{
  "arch": "dit",
  "objective": "epsilon",
  "qk_norm": true,
  "shared_expert": false,
  "optimizer": "adamw",
  "weight_decay": 0.0
}
Rows from expert 4 of block 6, named by matrix and row number. Rows with one number belong to one neuron. Each number is 500 + 25 x the weight over the matrix's rms, rounded and kept within 0 to 999. All counts start at 0. Numbers have three digits each.
# up: expert up (model.blocks.6.mlp.up, 8x64x128), inputs 0-127
# down: expert down (model.blocks.6.mlp.down, 8x128x64, transposed), outputs 0-127
up.0:492509533499458475473496489511495500476528467476512512497490491502486471514483539483491501496499492468520508501490512476512519474521550539469482501517496496534505461518542485526444544507475526496447507475468497527497497442532479508484504508507521485490508486504513512477510496499516477494543483540503480494485530459464469492472452467516520463484488544505521493480525519515510516470557
down.0:492486502490511513501485499471528514501516526518526517506502495519470513485515452480486485497520501535501508437520492523503499552506485535515499497518475516493513523502486486501519460503500519552470472503513465510500478522512536485465534516468548496470516474535502491525512510507491510463482448470526502502484464521530514468523512524496522521451509503523486510453483512541490492489507
up.1:502530488462485463510505487502510467532520475479539489503524489474496523460458518473504530418496482446515504532460462510520565456543494536493479508480477504513493484486534474492452517461470498509461498500449479508495514526506454511456503450499526573518493516557513481485464505486530484499541531494513482465493517553523498513519508502489503481503506453506512550522568494530516492544493
down.1:492526513519533561483514491547501481500504503516474541498469488549480491485497496486444564493527471524455495489507524488499514524473505505488480493545487493510485506521539478554558507460484530550443564501545508496455440502540470498490539475464540467478464499466455493460470547473522518520484527511478492498494470516484505496519528513490505525522511526506490488495486495519514462469532
up.2:481478456458485478481546513537492530536480479527510468428518505463539529538439501484460492496484526460479475499472520467474482531476476563506525551487490494524506492441484483475469494503467480486495460515487489504470475538508480478514490434545561517493527434550504516453525549469472462511506459553573507464518452571500471496514489499484502476488510493496500488501530470493503486518528
down.2:508493490508445507457497438495553495490494570453513523510460505525444474493491533504523513506467472502486550489456484511522508516519514515528480484510487512538531468454480494490513460467479561520478543498478512455499462508532498519499497425425517476526491512478499477476525489497484498474457511494496509523531513543489523483528499489468549497546515506469525501494455506483476492508556
up.3:521496470515516514509471488491489534507486506531510484526475546521521503484489500433511464443500506500530473526525523513475536464527517517539489492527509470483489509490502500499477506511492519520555528476453522478489455513496458467496497496488514513457516528503498503490478527513497485515468494445516505456521528506510520494487467525485519483467478526478486495520550495516545460498478
down.3:523528489521498506519471517485465490488508492520468468496509499528494500536470468511494549502545515488525513458489504511500509537473514503471534541468498521484508524509521490541498496534492513504517480541540505491524482493562487545467507502486532503452512448513556449481463537503510506470492488494485477523515491518471493474504469530540485547524486450531493486516521492548507503468534
up.4:504483478532512478482494520472513493502491490506490474511544511498486511479501499455523512488487532521512501501486486534519529520551508519495470493481484479507515505529491505462489487460512496561508499501473527509517513515506483491519495490485516526503506506491507487528499539491498489514536500459507509483528514519498491531475483517471487484486507486498523506544498514455495526541498
down.4:499515465506496530511515528472505488504499482530490508488505501472504489472485486539473505483487490505493474492503486516500487502473494484481480476470508493525512535527518486527532514478523515480462489555520467508521485517512477526477521506453480450472487530497472466482493548508500488507512540489507513478510474515471512514487499479532475506508511483487490533509516542470490481492529
up.5:493496471490487465488503481492517506510554481522491489512509450482548478505486537502498529522513489498497494470481518506451520533526507481538478508527500503546507472527520486491481516533490500524469478488494503443526503484545517551484456521523527519503529473534542495473467533496546484480545475533520497484497516488496462494485486439484484472508496516488503484487503518486470465439500
down.5:497513527484509523526487484520549506440512536501512487510448517541485483466503544475454496522505470509515498487464491529498484530505504502545493494542491503512505483545479495501476491492505532515497488488523537435516508501508529499488522467474523461517508488520469536519508529526461476517507478476472516492475484497513507479509505518476491542458455551524525470520470515512497512502498
up.6:479493504487471453502479497474514454499510482508508508531534504479523484496502521470499504472476525482494466485484488499491524481492518519504466499519473495525519493498508501521482535479519476489459519482483513483493503485531490541496506510490508514498516529538523499509454511463494489513507465503466496492503477483540481497517500496490510451498523495509506512521508517503512485517522
down.6:481518490481516501472470518487519458500517519529518496521504494519561500470494501504504495504510494503510494478484478495492502507518521472506468495511491513484501462504467511556495518488508527504494521500509503533518472497536542522494499468453540503479505521515517470486512536480521518502491507502472510485495488508517492508485482503449475501495514510467494549504516518520510492512480
up.7:551472519482522473521480505496537494472491504531498496518505473511549438523503515491488462490431502524485522472532521536460508517497467457494503483511495499500455513504494503497480498518533484509487480471535490497491534474502520547489471501484523473474495531514529498522503510499502500507475452467510486495517489474510473497487487512497480488476527532518491526483506536500480527507503
down.7:528493486497510505466471488462464514514481488510507511500539492501533464480496538507532471503476512482475537551544512519530501519497499535500521466520516477474503493472498521510491559517519458511486475500491507493529483491492461507509481467499497522501482482531512545489498476530531498514535513521477520512512542483490489500480478447488538503511513530474493498517472505516501471498464
up.8:508505492504518495516508526490494531494483490496545503526498514514517470518505477489500499540512491465494500483499503481497479550459493500496507472509492512508524529503551502495494494512487482474484534487493502473511509539510491471504460524502511469469521512505517526503488494501477494471509462505519493470507494498525526494491525493500483505501496524491483496497491530511491495493489
down.8:477500511474472447489488513512514499520502509481558474485499487500501492520504505503516480509487513480502471513493465487497501493509477490489501488507526528459500485494512505500469517533503495495493438502482507529455563506494518499499489501463504524543499493518517488501501496489510481530487480502473499513505525484512499486496492465489481504542512546533514489510543501493518504483501
up.9:569465479489527459487520508496475467523491547516501526461494541518482496529537515474475482499504504520522519506562494503462523506479480472491467475494491474510449531493511532500499489558534510506525511513488478487509471482494474510503476502470522459469496508483480511501529511490499485510497530488476525517536466523465484509525448474509484465524487458475476500480509495535512474512550
down.9:530518509464515503528472505456456541495511510499493488553509547486497540502460521461537480524563470509508475530520463531469464470526493499487510506445506491489512506477481513500561526548507488519515463519477535537536477479495526509499529505506524507528513522551517505500485472532536500482474475522471467463503550481486484517466481540509492522484497509490496500521518526509470554535502
up.10:484486501527448439543502442539490501471497446533512425479528468467507421485482526554535511506503485477482466447472472516476537475498473510470522428522489549536496415526532528549501473500516485476449486492527465490510490509567509512498500553543549501515548563574546448501451493497449502501528457560463522494517492510486467536549465460497496500482536451494493489466497537518501522470463
down.10:471503532447528502488512539497496511483519511516511532513531477529487541449518553454459524496482491479531552466506524516517462518500473530544467521470488502461531493568538458511428498447464493498531504496522481484504523465495470501492522539480524470439482474453482463514479517491452523542478538488494511508487489443495481469486552499468470488449520520542464531535559508491514482501431
up.11:499506497526503474488518491502489482494506519513499477506475481491483502522517525521482532486480511511513501484486497484478509493436502496489538506506494515491468505542456513524461499485484480532487464495498472519506520490493490473521496509508511460498501518509478508476462483521502517538548514552480496470497513525477515516511493493498501485507488476495470551527519463489489507496497
down.11:480502507497525520494506538476472497518522519513502526531539505476487509540509508496502499491541488481518471482478498486518517506515497499532493531520462478484521506510541508532499500443495455503507510484493488459514545476486502460503509496491520484473490480512512504541510478530510484516476495520512512495483552517550535545512527486490517470474498520550489498517518502491526529471454
up.12:481536497514514473496471522519522521507517526513479517535460496468504482492454505460525509481508483451513497514513445483509529437563510482517500483508529497533517492506493456498471523506475528540473472506471506505522533493534502495487507480499496532519528500494503506504505490493487491491518511508486501466498524507520487493468516512507492501461503538525495477523492498507488506503510
down.12:456524502530519546500497475483500497523516530519527512473496505522482472477489482442472516458515510554488521462517523488520480547460521517487499490497481495514508517502485462506525491523466523513508536518512505539499488531498516513508479514482494451462475499501464507483525525478475548496518468457491525490524458516511536487523487516523507496468519489515527479475482491543529497504519
up.13:455505530523472463494488461512491462511528501456511501459497478491465510495493494516523523464498472486474458515495509519486500472523533518505512500487497461514508514481477499508500517470460485481442526502485499490472498472530459476497500483528512529537505518526505467500482476477508477471526473519509497485491531528476470526505477458491536490505536497470500495504563502502486481527520
down.13:474482501488526529483492485505559482500513537518496516481488519535482497490495490522481504525486503505488509448490479482511470493461455530523509513503466506486493518483513471511521511481485540488494542518500509481505501546529503500489519507470548448455501465468434468499485514485521471504514525481528515495502484499517495498480538562479520477501536511510495523495535509473499495508495
up.14:550459436508548486476566502487470508488550490526458505527498517482504471520447500452471542498521512487541518530501466483465547511503497512510472454464484495519484481513489453470492471535466487542551456537459445472497449523477561509525449486470552525488535479461482483459522578483531480513486561509458546514531477495516476495504466466490452468518503498477499475509497520526537488503465
down.14:522529530445527508503412517522539538471491460451473500520472508512448493544464476438501480509475454497484491510484519507486489500490503508531474491476509522537456511555453461510610451551499539507442490510517496498547495471491549509517477484508498450493448500518509548487489513530503495475497493498499460444503465490458485483544487543515491496465505549487503477485483500523453512521492
up.15:509496478508495512507519518472478500483514524483492505485454495532489485461478452446507518495489483520488469519533527531492497456509524482523500484497525471501486513521519488491487465464511516545529497527495510501486481516511457480491498510473548447485542504474517488530510522531483493492509518459542508476505532487493529504474494520507499488453497531504507469493496531515512485476483
down.15:465479513546509463526493540468495521498489482500476516456495507495521504484525522520532472494518513533474485454486511477513502522487491528485546536463533509499525507515514520477507512526525508477501477539500486482480483487499448541514527526499519502473532496526483472498499514499474500534471531474526487479530472499457510494477502505498487501481489456488501535534522530521480517493491
up.16:480499530524442512510508479520517498478523461525463483460507522442509494524475498479474462488517471482479461476495501504461506492500533518513577519496511501487523471464509522530466547535498480485492506484501470499476464530508460502488537484554531480485530492485495516505514506499516487442460463517516502502504500547480466509485454491527492474513523512467507482472523505487509491500537
down.16:510501520500484502512509485482553535493521500504511540481499493514497510482508527523495481524484500511492514481519485506494513523501498532519508486512482492515499538482493479506530463511505527522447482525471494534495453514488480488507490478442578484502497450496528504499512505492473479474500484536503532521523502496505512490521517516514535522502520492505508512481490525469504476506489
up.17:471475522473500496503489498469511465520470516510502512521513471508511468492470503493498468449450496498499492495471473526498510466512487513483516500502506512501529475523472506512474503492484477482494518518504502465519468504492503514514509470531500483481497507506464500512498516518487501543503467516514491545511480492509488515499468525467507489517518506484517541536525504527510477495503
down.17:503483473481494530491494496490449531485460516519511476536531486530534466506528474487482499482507515502481481522532545483513459516537466469487520520485482485457494510493480505525513516506509469523535510504477471531540459496515518497494464498486521496508529511480523484481506507496480473490502491497494513467487500506519492553511519497513507480534500526485506502510477523489478458551513
up.18:527510489450500462492525452481523481514489505475497501480483515483497494504480484447503482441479496462550471485523503524502511504494496539508502534484512495512495500507549515531470537516458520506500492447458501486498490522502440479528537516501529508523520505507515531511532477486476513481493510478465489474516498497501508507499519542477510474480485517494486452469521498517502505510494
down.18:494524519532514500519497492504509500522506502547521507511512497510501523518476496525484517504493502527481501469533483511514540490502515501488497469506490509523477493506526479519497489547515518496522502502543506536436474494530489512446514491494519480494531497477484482470497485508532527517482510484473499470542511529504537537481520514544492502529500512504514481516493466520504496517519
up.19:520479483510510498476488481507521508497499487498508508491506473493489482482510488479496479488517488516538522532502486497497505507515479494512483513529489480524483525484534480512508518542478548444489493487510493504524497502482520539511479496471507508478508498495527498487519493507528467511473500473517487527489465499499498483513486499501488477503529504497483491490536518514520502483492
down.19:506491501513480503502516486499456467489481521501512507481560459500522521507523524496499493527514506525529506524516505528500480519493480488517487495483502519508551457507478492468481509523522484532521473501499542516497512468500498476505501533511515540513483505493496527529499522506481506499532494518502503505480484466503501497465523485498518495458499555525512489494494443501471502485484
up.20:441497513516497519539455451520467524501515470505482456458511492509467502507528536491537521500480491479517469467513490520505513512497490531499484507475492515512503506510479512492512511502490485478512499453509484532499524502535500500498487509494530521516525529510516449464495486507520484468472502508495509509508548500471491517528460451483486503525521509507497462491543490508491492506465
down.20:498477512482524472517512545514523498506517483496529533500506497517517535473461513471501524496468483512525523514503491510527505500457502515508478522534473501506532518474520448516505476468523476501506536524509473484495483512490496493466504479475526536492470527464453516514508498483537498484509520466482504491477476489501519477494541479481511468519530487523499544503515492499516489473480
up.21:490512485514465473479489485520517522505536506510511485527485454535524498472489511512512474484489484506483481490476443485485550447512532501489524517502498518482515489480515477510492529450486502505451508527509506520475504493513498509486517488510510525508493503527496488500476498486501519509561493512548469458481469523501512502489507502490498479483503501524516516527515499515476499502522
down.21:477540476528523573479532487525481476463501563492504513512517528524513516461556528491511494464528497510523483486504492459511483523497483476506492515485493509479515493518516478500507511451456532542503511502482496522515473528507527473534519512473525446500469507504480501489542519515462500525522496495516509485504491515511474490532500503480501491472530510495465493474509487508494510494493
up.22:481491475471465483506483503531522492478532514475497494513534497485501485541480502475484494493466526512465498520512537495498498475503515504503552509498494505494511533469506470514463523518496491495493493531537502497477479509468478472485483485481513466459516521489484501498494506511523510507514491491542501489506522492520473512504500509517517471519548531495490480493491535557497474524491
down.22:492455491511508469519518501469493483524509469479508501505526493507504512503566519484516493484495494508500500507509503491499511504505506490479510483479514498457481486467493501503503523525505506487498483517485449523506520481499497489514510536489545495529487497495476481483498511503485479474506498519496465487531507503478505506466505505490535513548541501510477492539493541498534509507495
up.23:510522452483541501477524505467518460555494466481503463482485509483502499460442513457464513465534468509505461531459492502488508509486488544487480510446489480487507488453521490463513517454460475533481478529451486441480476502491461481494512454539551501501525506551502518462481526482489469490531508504477548476477510517507514544530473490447489498474487488483505528539545480567519449535463
down.23:476497517505478533456451508534514491510519502506478483448427498529453480483447520536460546524524516515467506490491531512508539508490470554438484517532480467519463527517524488486557481449472480498484543493553528412501470495481462517489483492425523512496503476491495490445488462508508511472459520499502509518480471506488499472521525513467491476518494472493493496461516441547483479469493
up.24:492506508543523478451524495488491504490521508461528526447508531507477540480504515471516445472502492462530472531466518485459482516477498504498516539532521460490480510446499521533502544523457467539464501492510505480496429507490436497502520477506542486473492473475480509478507505519497482503519488520503504477413451533503510528505474510512515443507521510473508471528558467484486517503501
down.24:467523501497478564488518514472502476538491490544484484465556488445481470505502508511499546525507527526509514467471466498478510503473482517479463470439445537489515487468536485510525540527514456498452484500502522566508553469492447492488513479484528508489501479526512508492538502485516472504498513466505521519520535487484486489498474506508521491473520500535480504522498513467498467502507
up.25:489450510551522461450513495434442478534512460423515499485510566528487486465537471486520405485475519493476512493513473519481543512500532512526482512458481437478541499491490538514443524462477462523466485482473452476507462547492504456505572490533562584520485458465532479493543490533483460532473494507546505438467539503503497501495494502517541462500496482514498496531540473490549563511455
down.25:452517521486534536524514472487506471463505471567516462524532525496443488493513451524470533507502526520507477468534544492500528513488479519542506418488532557478453505511560503518550504508479479500470513512506481525519502508487492471497563504508513459443471507487495476487508523513549460500507472507451539496483452481493516533490549507550430538542493501551525465515539529463500450507505
up.26:494505514489480502501507485541505471517528490451521456459504441471494515493487497483489539467508453474510507518474476472479495487505468538478469512532508530510525486529481483486516523463456502459476493463467530535484515469528482514523492501502529512483544525504524498470476471474525467505535531529464519509478506513522512508516470430468495491489507502470522520502539498494494511517518
down.26:462505495493519511465464514546519485473508501541467536540491497520447499512506466511497491522513531516486539435456496522522506502507444533556475502507498510514487511572533479503506492479502533478461542500508532497479524515524511483520486519499518475516483498507461476494492513485509511497557543472498528498461464471540487512518484541505462495454540504497521505462527498484464483470445
up.27:466477493506470494495461478502445486524529463465475477476520523486435492519505520513560507465512519518485482498501478513506510506543512510499461491488504497508493503488481491512461511457493489505466524460507477496487484495510498520535537481533513499535530534580524431483486484486488468489489459553472534524503525488510496519526468465476487502524496482494551519492500521463507528484494
down.27:472532513518494480461506490493489495483503532541508503505502504494466506463450522474472484502474517521455502481529502487544514528480451539483473514474487505498488492493510435503494535463462545467500551475525475470534458486518489486481503482446514495451485499486475466464505553473552500499493505508461466473479435491490503488484553538477471490497510532509494510517529526487518477492505
up.28:524458477561548451494550458482438519502482481496501473447484549490463435454445535509535542490536519465530500487508469501465547503471518485526475427518569533594469526507505502500460495516474523471464452461500466524502445540491486522511472524516559540533545523507497465491518518458455529521504514491436566535512490479488470496502487441518499497497458476478466452498473501530562496496490
down.28:469544532443500507489488512497566504453474474424458529491516500545473568480455501450448503448416467540512510468499520483510507514490465455553499492486485501504473461511484507473594478493483506497508466531538482536509514498542500481506512483468513497470517508424460494507503491555510518488468479515510479461504474499464508518525498536502520494526510527449457510490527477489442522514517
up.29:519442547494511511526507503495489463499535505446530526483461523509498513509492484515484466500530501511502497464501549514479489465440491507509528536477492513484500481486523519507493529530520474492493491482475463538484471484506477465496530500504523457485560513494486495510532501496513470485472487503526474513503490466500510506498468504490507477492482531491536485476473490494505475448510
down.29:500490497494479479509479489474512486513492480491528489495512483470503487508469504485510442500507556494470491469499498496487498503503449499507478522488522491485489507489494500489512468519501489477511513519475467514474494476490523485496509507511561545516499501513543520483530464505506494517462520478512456499502515518479490515489510573550527511478508470501486511508504495461480516488454
up.30:513533508519492485487507494502509469511491524466514492504506549494476505493502479457492513491506481484502460532497526534503539500509509502476497483473516463498499495513528507517468536491500506521479484508489485501506450513481449499445484501525523514468473533494487504487493479498495543503491503495509504491515514516483495523502441479472482490489509503488517516498524478565514482496518
down.30:473524525479498517532513518507510512493518533502493493471481500523474493519504489499499544519520509551463490459491487518479525499514509490502503504483492496501504522505510486560499476521517510508490505522519496471509463518517457503479520474424552476500535491506466514474582505504488496480475504468483524521513511503507525482516514517515510489505521520535474505524521516504487501475526
up.31:516494499495543506468492538470512497482468465513504511502508514522527507475491511498444502518472526542479501484470490529493543501500468506479479503501476532477510487483510528489535506507493505512494498500520517501488475482511489498523520477503529520478511493513530502473535532491493502516506505506500497526516437497505498524481447541508476508497492484498520505519490464461493492501495
down.31:547497473490449540432501469502492507487473481496466531474494490469515455479481495474524518479532502490485513517508520549497491500562489476512519521500528508523513497524478533527489491451524475508517558521486500493527471508493447497471498487480494527547486513500528497482506482517495504513487511491504495501485520513486465516498502470535511484538498455485495502483457507492512485525521
up.32:510521519509518481502512514498537493542503489470502511506505495499522519459482454497458472457485478472518473501490478485460533518520505516502501509480501496532484465515491482482498518521529501535507472512452487488501447508498475530478501501496543491488491511501478503490510511508504503494522483490505460470510512491537518527495476471488495433515519519499495530531549472532456488472493
down.32:512510488528490544483498508549501499513524485510482500488492528509507457501497493475475495495496510525484506533503484479485496446518529495483519506504510454557510533529500477461519503498490492528517473469520508449483460478479530476525486504529550524519469495495507516521514485515508519509493472506491519496498500499480501505500509526488499489523492492508501466458488492512481477505509
up.33:466527532604493540476466458512489481532542434498510496509459520445466507477516486485420502438517501516567529476486456473421514462510530482522502580504483482488479453478513517530456551479482523552503491473494444517504511520500503468471467420501582536513502501456491497455541460529547456462497453511548516434476508609467481544475441494527502481520535469483526468492513461521474529502485
down.33:477475521437536544460494481505517529454527510505527565509516467588464490490476494417524484448502482547469480504524537502475513537476445476528468485513500509541533497482473486493509441501487564528487497519527499571483459467489509451539503437484507452450443557521502550496519516511516514452501516498457518521526479531544544437502475493496538464476481548515529500490468508493459461481463
up.34:530510484506509501490530477469483474510535464496498484482503543520494482488570520481504483474477492506459517532481532518428473487442535499496488556537512453484510532484498535489501521469464482559511524475523510495476461507478498455516557473450572513479509485505482475506518525504505472520490533480507489469471552528479511503467471532507520472483463496460495460482515442487496504502455
down.34:479486520472510492493485514488504506532519526535533491505537475471491533511534502552501523527516523499519483448502527539496493498487496499503460514457435508467487494475511523563500504509528483482545524541488471555511514513534449534460560497494479487448510536486487482520486495489494484532473458495495519512461494502470499516488531483519473523484521433491466531560478521514494481470482
up.35:518487490513485492512487509500475516504491513491490496507495501526529508524496502479522474495515440477488474484516489493489481486501543496506536494458518507497508496503501487496513494528514478500515486534515511480524503521509477504476497525515540516457513503463494516504480492539486507506500494485523476496484509486503506465498519478472520491492492523519512495496476516503525549513482
down.35:505472485546475472532488520479487511502499480499538495456501529494526512483518499507515477483467500470511489523535497466490508465471526525493524488495500466526507520488504483511461564552510448496508462464507472498492522506485522471544487516493506517517492509507525507531481503505499477471524480477492479452530558493492516525530502490505490465475476515523479530521533495443514510503494
up.36:480503501532547514491493515497494507499464464501492506517551460490503499526503469510545518459460433492467483473477519543476519471491489515462522516497495528457499517547481515533497500473488486521505512483499501501469494517523493508546503537527529478508513503525531515497479505494485484536487450480510536514520520512453486517520489520503522489490490536474518498478491508449475493504483
down.36:518491491507534498500479492489515480535476516496497488497488481508497509512473454518501510462461504446498498492496511502508497523499443498521517493497496500485511477504539468505509487470501491467515552526516504521513510490526475554482472523487512477482480465483480474451492513517533453536519506507470527504531471516494482510487525506474523499506476484506507471463513470527521502505471
up.37:525489497500523503511498487507476514494494509514513493490529500499505519514520495518497460501517502515492533505512528461523498537504505460498520479473511518503479531510488482482528481498529497501469518519530496485518520503477531489520528508487478498504470513495462520497511475542513551531497523506510467547493509485523490508474528506526453499520480481521493487500485520502491502510473
down.37:520470461496488487520489531480518518497469496508497483473528494468547476487502522512504480507502537483508478543502503486473481493514516487501519548496472465449496541482473544517508527514514445495480478484458478524519524495483492475516514499505441533561513521470541501486517483507519483518515492507513477518481535493477503470504451494516487535460479476468489499513467505492495530480473
up.38:502479491503527535497530517545545500490473510488500485507514495499529480536525446508466493556466523533478523481499490490482488562484444486464504536532505544484448511487531528477552488545509453495510468446506506537529472492462479494520487497473535464420536479447531513455484513476495499481487536496473501525528468503493492503508471490462506492509523529495495508484496452487499486486511
down.38:531541501489457486510521507505495506489483493471482521510484528489498505522461492504545497485528507470517517527476498535491486437548472531537485513465523531522479497535474502558498464490476459468526469566527509483515530520444447467516488544514498541566487508559547484489514515536530537482563525493486478500516532471506481506521468496557456485509516451509537471512510475459465501532460
up.39:542534496483526488542447561457499436543487540523515510531496452534549503538422479477472503484437469447430522438508539474448561449522489509500545531501519478514523532492461500541500522493475479480480528499517510455473505476532494523433448523461583475502584497500575533486466506506457483517533404519500486501515523416513427453486465546553520491463482544471478550470516472505499501535562
down.39:487496503497509495464467448524500502512525464553525482478457515559460488490469432540540463491529531463572569491564476460557465489498495477473474461577521500481510500476509514522422475463486505490506531494527525504496477568550488533468492489532498502468581466503528473440453475485519488561523431475447533524504489455500531519491485418433451508556518550506501511503488494546514497502546
up.40:475489513490505522469513545497514464523518513548478519462526482467546531534519457476479504505462512511490427509486492498480524528500466491497479517533503520499529513515512468484504501527484477526506482488489476490507492531464494511507514534517524485461536463514503489497504495511512501453489461517502508498509497508486514503466480473489503459534501543480544498489486492485459465483525
down.40:483534526504494507547512455508506504499499511449487487518488495472439512492468501467483528479520485492523518496490494535500488487526474516500462471503516500542512507500471496513477497493460521486504513503506528501535538499469498513499466466515525467514501481509488492474490488540538505484504525526467480487494484483494535498528495519547505514521467493558523494497474489491453480470515
up.41:458484519495501437541475491542502485524588507508503514414510423441520503552477490514463476473456452488505507469461510506465500493528478494469470514499527491569558484547491462461490574503454491463475517503450481544512513453544480518455491537458562494537567509528514452493486502474517559490515524530487486519498462479507529488496480496462499436562482536480486507534510490483458482511515
down.41:507503522497497536494531542483510437478539533513531488614516491513458501537510559482461486445502541494485524470461484542514483524466425495520505492467460525507468498527518469491502463449492523511487518440471566450504493527550520453459466522482526523512453472467533502558532547503460522489541517494513461480507508487482452473489522571519474526452540503514523458464534514502488488494488
up.42:530498476518495497533540501522492484481446500496507476477463537529509502493512460521462471511498516450464462455507467506541535511462487496485493490498510546509518499488506531538541474544551520492502502523498452499508486519470502473477561525465540533488518530513571463489517502514469484512536456504458474483495455463496479522510498489537518458494487505514471473469490527514510538525473
down.42:491509489490491481490479501441476519454471482523527526480546459486538504452483517496545512458517487492545530495498532480499474450504528473483469553495489509486539532503525506527421510483454522491564486500530456523458491509497491492497534539531516531502498524486535446479483469507531531526492510528490519515501545474474511496466518456533498518537499505526513502510503503507534517516482
up.43:498522499517506530514488512510491496524490478489506532474487532483497511528541503484444509515496483502496507491488503460462485520490484493507475534513491538469501475480508522480518510484519454536553482500474500495492490517477486506542502500533522489429471479467489530538508523501505511510489513484476539498455487485490502517475522485477482489513502538469501528519479487508519476504497
down.43:522493493499468483503495513466505505522475496485520497486499518462484494487459487519512492489459516462523519538502477538489507482478507485512462495489485475522491486513540540500493520494505481507520508480493435509515526491496510481540465472498505545563503462498537489524515468522521467510502471493472486584495525509504485512496464457502484484509500448478466513554497510443486519544480
up.44:467484493486485472475509498507485497500522470469482463490502479538472483502458546461514498503544496494500468496512505481493502486514542538517524514483544512556485488500532502505443533492486536527452479459483511499505472486516473512516489485519509495516526506559489488483458486499474493483503491526497527492507520496519519517520491449511465499500504506477498464528487555531500499467536
down.44:454507489515507523525505516507539496482514493501509474517503509528471483503483489471435480495482491533507496446508524480532521556450467486502492497483468476497523499482513449465488527509494511504468490502481489521492472506531503501464522488476529491507515460472460498499530538516460503470462503481516495475467466518491527491504510547490514471498536536516493536508491506539519475490510
up.45:534515469471515503485502548492523515472484496543491521518482472499504500517457472460480516481487524481549502495471463524500533503503500520496467527499459454484530480518508433467515517550479480523544530509468482487500493526491507464478496477495558504509521489500503528480492531476504463496504508501511499497522446502508500495506501474493496428524472490487463495492509513503501471485524
down.45:511513505525477527495518482488484478499490512466491481473458472487532478475463478469521502547543510524468469508458490520534490515500541512476499527498514533508498499533498478489530474525471535506498514509508498507483453515515541539472494482454488507485493463541514512461483528522492498476472495514478491490497506494497491474509520511493535501514499514491506470458467462534505514529518
up.46:528505477499504478498498494561551493516550517479501533481508471489508482502508479476485496490499508483574502505453470489499537487506466524484471531495456508514509458544511451502508551509493487532495475497437489519521512473506495485496470499511571502484526523498492478455490488494535486509496573483466492493471478515532518489517495487445481441506511473496486513522525451524482482508471
down.46:484498477513496567487512515538491519510533501496480538514464490510491508489503481506476498504500500507483515510503458502528487518552481546507507527470500506511537512532485477493496451498496500501461501473481513505491506532481541459472428510515509525508463494463498500463483531468538533485539524497489486482497497457510489517489486517543518446460481514496502444435504507522509496475464
up.47:493449539502460511491492539532496506538505523489499503433513502489513515535485457518516501481462461512490444464438488537483521572512502530494497508467521543481540471542514502509510495467500415494512471500461503549507467503511469501511488521521537473480539518558501448465479511482489485517479491489479491497508550481487516531503470455473505475496528497461520536499484502466506507511500
down.47:527484505525454496517521509499520516528485507501491504510522502502447496519490460532465473510448537468477527518492502510523514485498446517530460486497495480497514498494526483512516476437491472475512514504511515468500529554461484493480496521524564518500479494461527470479501496500559489502520537475493461486503490493520486491532507492533500514522526474535511523484511521450516481487478
up.48:462467460471498453503500512489532528499507525552486490518466438483541498525480467511497521502526506445546552474530506486411516476534469468535481505522479492548538461483502473493469480535491488516512500487508500494490502447472533518503519493469555492505535435412506523473501556466532499519561468525516530522508471510445450515509471497481530440520477556515518526481483498471498490450499
down.48:515539503497506521529490477517508528457529515458479484547427508509503496538494528433492412541540492503492513510504506519462502518532501486570535514496496537500488466514464512467550478509512535506509455517497534470501464490495546492493546507494496471484530519530472548551516485547458499511500488456513500477495499537548510501562508542500520499473494524456536450488500476525446572540520
up.49:461474517488482508510474484508478518508502525515511541479501499497519513516483472542519479488507471486511487495478486524441507530522509524492452511479519574488545507533521480488483515451518466485485491500497535521494500472472448528514509549500545484523550483491496522488493500457523506516489467485503464523488502471470538472469485465463481450461514505473517546479484499439504512490537
down.49:557509454489471477502492489497546506521505524464491464511507521497502488540492469501497439509483516453474501509481507496476510491463469477543479512519474439510466485500512519524506526479518474466541524479482512489527502543471527504525507511505528522541510511513533473520499484485509519481507484504507502504518479499554518496549504528493515501458499453511476508493497478452488451506488
up.50:510466496516496493514484439485489516471503488504502528501519536530494496533503533482521456537501491497512483475521518545474515498496511505530480512495515532534533523474502519500484548530516486483515511498469512503494464536478486491489486500482534487512493495500550469512522547469513476493486500482513455463505483457500500451495470493523487485492510516448515511493516500515501500525484
down.50:562506522505480501502519540489469486485499479487500520540499538486523559492483482513519508537460490507515537514495495515481510465473500508534510518491485488509488518479508563496503502527504500428493460504503475508485505525508510471520502516496524512486517526470537502516491533480488471520487499508503454522524519490513477510494523514508437544514539505477491516508492536498470463528476
up.51:517516517499508522482500508487483518512501484518501511502522488489488507479528527501551529529457498522485502527469515479494513479484499495519471505480484540495497514489486495508501509444498488531480510503466522495486505487493500512521487503503508512483518482486495468488468517484517462500512455489479499503479509525473514500499489503501511490487513501490495544509485477500506489502511
down.51:530525476491498504493488482506510499474489552474487479505520513472505515498488531496493505480499491495519508487487512501493517509458445470488491501518484472446501494517495528526501504481486472486470555511471518457519530520497490511540473487498510509483491485484489459512511493468531535488492531488511478487501508534492490488526504464498497491484505467457471519500500469522499463487502